config.yaml
encoder_arch: "efficientnet"
model: "contrastive audio-text model"
dataset: "synthesised sound scenes: up to three everyday sounds over a background"
train_examples: 26041
gain_aug_db: 6
noise_aug: 0.01
n_mels: 64
hop_length: 320
input: "log_mel"
spec_augment: true
win_length: 400
tokenizer: "word"
vocab_size: 93
loss: "sigmoid"
embed_dim: 256
encoder_norm: "batchnorm"
encoder_activation: "silu"
encoder_channel_attention: "se"
encoder_depths: [2, 5, 5]
encoder_kernel_size: 5
encoder_stem: "single"
encoder_expansion: 4
encoder_widths: [16, 24, 48]
text_encoder_causal: false
text_encoder_width: 128
text_encoder_layers: 6
text_encoder_norm: "layernorm"
text_encoder_norm_position: "pre"
text_encoder_activation: "gelu"
text_encoder_mlp_ratio: 4
text_encoder_head_dim: 48
text_encoder_fused_qkv: false
text_encoder_bias: "all"
text_encoder_qk_norm: false
text_encoder_parallel_block: false
text_encoder_dropout: 0.1
text_encoder_inner_norm: false
text_encoder_drop_path: 0.15
text_encoder_positions: "learned"
init: "torch_default"
residual_init: "none"
optimizer: "soap"
beta2: 0.99
lr: 0.0013
beta1: 0.95
shampoo_beta: 0.99
eps: 1e-08
precondition_frequency: 20
max_precond_dim: 1024
one_sided: false
adamw_lr_other_params: 0.0024
steps: 7600
batch_size: 256
epochs: 74.7
lr_schedule: "wsd_sqrt"
decay_fraction: 0.3
final_lr_fraction: 0.05
warmup_steps: 150
weight_decay: 0.2
adamw_weight_decay_other_params: 0
Rows from block 8 of the audio encoder of a small contrastive audio-text model, named by matrix and row number. Rows with one number belong to one channel. Each number is 128 + 32 x the weight over its row's rms, rounded and kept within 0 to 255. All counts start at 0. Numbers have three digits each.
After each channel's rows are labels from the 100 clips, of 14848, where the channel reaches its highest value: "responds to" is what is common among them. Only what is clearly more common there than usual is listed. The data: synthesised sound scenes: up to three everyday sounds over a background. In brackets: how many of the 100, against the usual share in percent.
# convs0: expand pointwise conv (encoder.blocks.8.convs.0.weight, 192x48x1x1), inputs 0-47
# convs1: depthwise 5x5 conv (encoder.blocks.8.convs.1.weight, 192x1x5x5, trained with AdamW), a 5x5 kernel
# convs2: project pointwise conv (encoder.blocks.8.convs.2.weight, 48x192x1x1, transposed), outputs 0-47

convs0.153:133130150092164148161182181137168150133111151157151153102152188151124131160125108084111182212104160151137120176125148111098125119205108165154136
convs1.153:149087079113111112117117126123129148136090072149150179137090143166159089051
convs2.153:065110086132071133133109112147188119120124145086133101088118162162075106184087128154156202172110158103168140121179136117139172141174132117147129
responds to: howling (35 vs 5.4); meowing (31 vs 5.3); first sound: howling (26 vs 2.9)

convs0.65:104087134196154076131084089137098140117133087102180133049103148122097092115095098096131113119138131185099169166144167097132124093122086102174121
convs1.65:107158162139157117168107122132190166108109113207128131090102175154091127096
convs2.65:140112150043126150154133157097169124102155149089085137110123109188137147139201162105128128110156129132133069206130130132106137128095178140072158
responds to: car horn (47 vs 5); zipper (39 vs 5.3); first sound: car horn (26 vs 2.5)

convs0.39:152149168102149134178114105153102116117211125121115118130164097135090144123111115155062166141175054134148142104128194106171141134201138108133101
convs1.39:137184150143125154165129158109132132092118121076085089108106094051114097086
convs2.39:084097142099125121160157116048115116092105158085150113178145140088094135165148153105108153127174144113121148192167141127139164114132097196077075
responds to: background: none (52 vs 22); laser zap (42 vs 5.3); muffled (low-pass) (35 vs 12)

convs0.2:128151174151058124162184138116154147151135169099094129142128047158144134114100125137125102153102175082153160138108140094165157063178175153138151
convs1.2:172161117137101146136113140077214177116094090160165149139110102106132163130
convs2.2:135058158147104105085109077168130166113101132123176079160117134125133154110171104149183101093152179106131085163122159102077172108136097089178129
responds to: background: none (88 vs 22); number of sounds: 1 (88 vs 33.1); glass breaking (27 vs 5.1)

convs0.147:136171195135105118126070112133113098164160125124091122198141147106116140191114137128126150131082177143164094140140080144141125168109082086055162
convs1.147:117166161162084118118151138109136109133174148135110173166211112150160151180
convs2.147:128124097095138225155118126080170078123107135149153148104187111138112140182124111123062108145149117099120145119095137177079112163088107107163084
responds to: wind (50 vs 5.5); vacuum cleaner (32 vs 5.8)

convs0.109:156080144146146145098096141069163143093178096117111130174076146095084179106085114088183085133109113107110157150142096176121170075151129148100113
convs1.109:105081088088100108095125139129127166143143094131174170152151082081075089104
convs2.109:091149160101070111097127150073148104104158147063080115157154142132131167112127159084086067153158098158106117144103101156133117061152105119105070
responds to: background: none (70 vs 22); bird chirping (38 vs 5.2); whistle (37 vs 5.1); first sound: bird chirping (29 vs 2.7)

convs0.142:141107141094127131132137160149059116112155148212152144182101098108141112093070100101090132073128121139130076091105117096143146136079137182067142
convs1.142:084088086087074136112133103096194118122148131170152076106102176132138133140
convs2.142:154126077175106093130129130154138082105062147135131112142117159149176104164109159160168116148075088133093188130195146137195133099096167124096123
responds to: background: none (61 vs 22); laser zap (53 vs 5.3); first sound: laser zap (41 vs 2.6)

convs0.73:124146111133172067061135160151110127147119166067107129128108143185094119106137129143183147115118166129204086110149127175160128083125113082187138
convs1.73:135203247166149132133128148124118112149153128124127121135108130093126115135
convs2.73:131140164118114133133155111094152058069098134086097124101192065132113146194130117144143129110109070119086150177128108067159141144160143151141084
responds to: background: none (55 vs 22); footsteps (26 vs 5.4)

convs0.26:098134128155155131130148196088153094174164059125154089127170099152102139170152095124148202073123138101083123074123106126155135137138162102090094
convs1.26:098116124157140068081161153150056099175189144120152136121104106098148138119
convs2.26:068110059109143154086131168143150071085108144081149068151168095159143142120104080139116164113108145125114092130071136158134193100131172119132145
responds to: glass breaking (44 vs 5.1); knocking (40 vs 5.4); first sound: knocking (27 vs 2.9)

convs0.186:159124153142132157126124124098144230128122055088124112131119153163122141139112092124123131136063084086107105097167175108080105103177153082163136
convs1.186:126133118162155173158111103153111160139148182097157110147163108146181192182
convs2.186:103202132135153103175109149214095069141171121162128145156114084145157178134140203084129137123082138111115113103150139152107118139142126166171129
responds to: background: none (74 vs 22); number of sounds: 1 (73 vs 33.1); whoosh (39 vs 5.5); first sound: whoosh (34 vs 3)

convs0.43:064147150102105150156145174134175120093123096098129170117102131183107125111092145079117108152212115082169133105123129106117063190170126142121110
convs1.43:132075091115120143135087109181182121053104186123129112104155098115105131148
convs2.43:107131239133134097132192144156112134122136136105139166142148163176129067090115124094116124117109149130140107184125144144112092150078157130076068
responds to: crying baby (45 vs 4.9); car horn (40 vs 5); first sound: crying baby (25 vs 2.4)

convs0.74:103178123134182102118130132103163158120097095085093122149156115121139112117103124177163081096153214096065133151149165123152143129106133072182084
convs1.74:140115127141154165138151110064199140136092057135138172117081122097122103110
convs2.74:126114126119097177156056157140092126181165111120113133113182158141107172169144100077175189140097096100151157116104100151125196104119163114095099
responds to: background: none (75 vs 22)

convs0.130:129090071166160055096140100099184079123180084181168075153134085110176145102114152116138167133156122102131144161125114102149117135141088115140162
convs1.130:091137107088102086134167156211069111159156166129086111116116131143105130114
convs2.130:109043104106164136125098104121150149071145092125164156131144122137165133127117154105113162126090153162085138216163079203147159102117127096119124
responds to: knocking (59 vs 5.4); first sound: knocking (39 vs 2.9); ball bouncing (26 vs 5.3)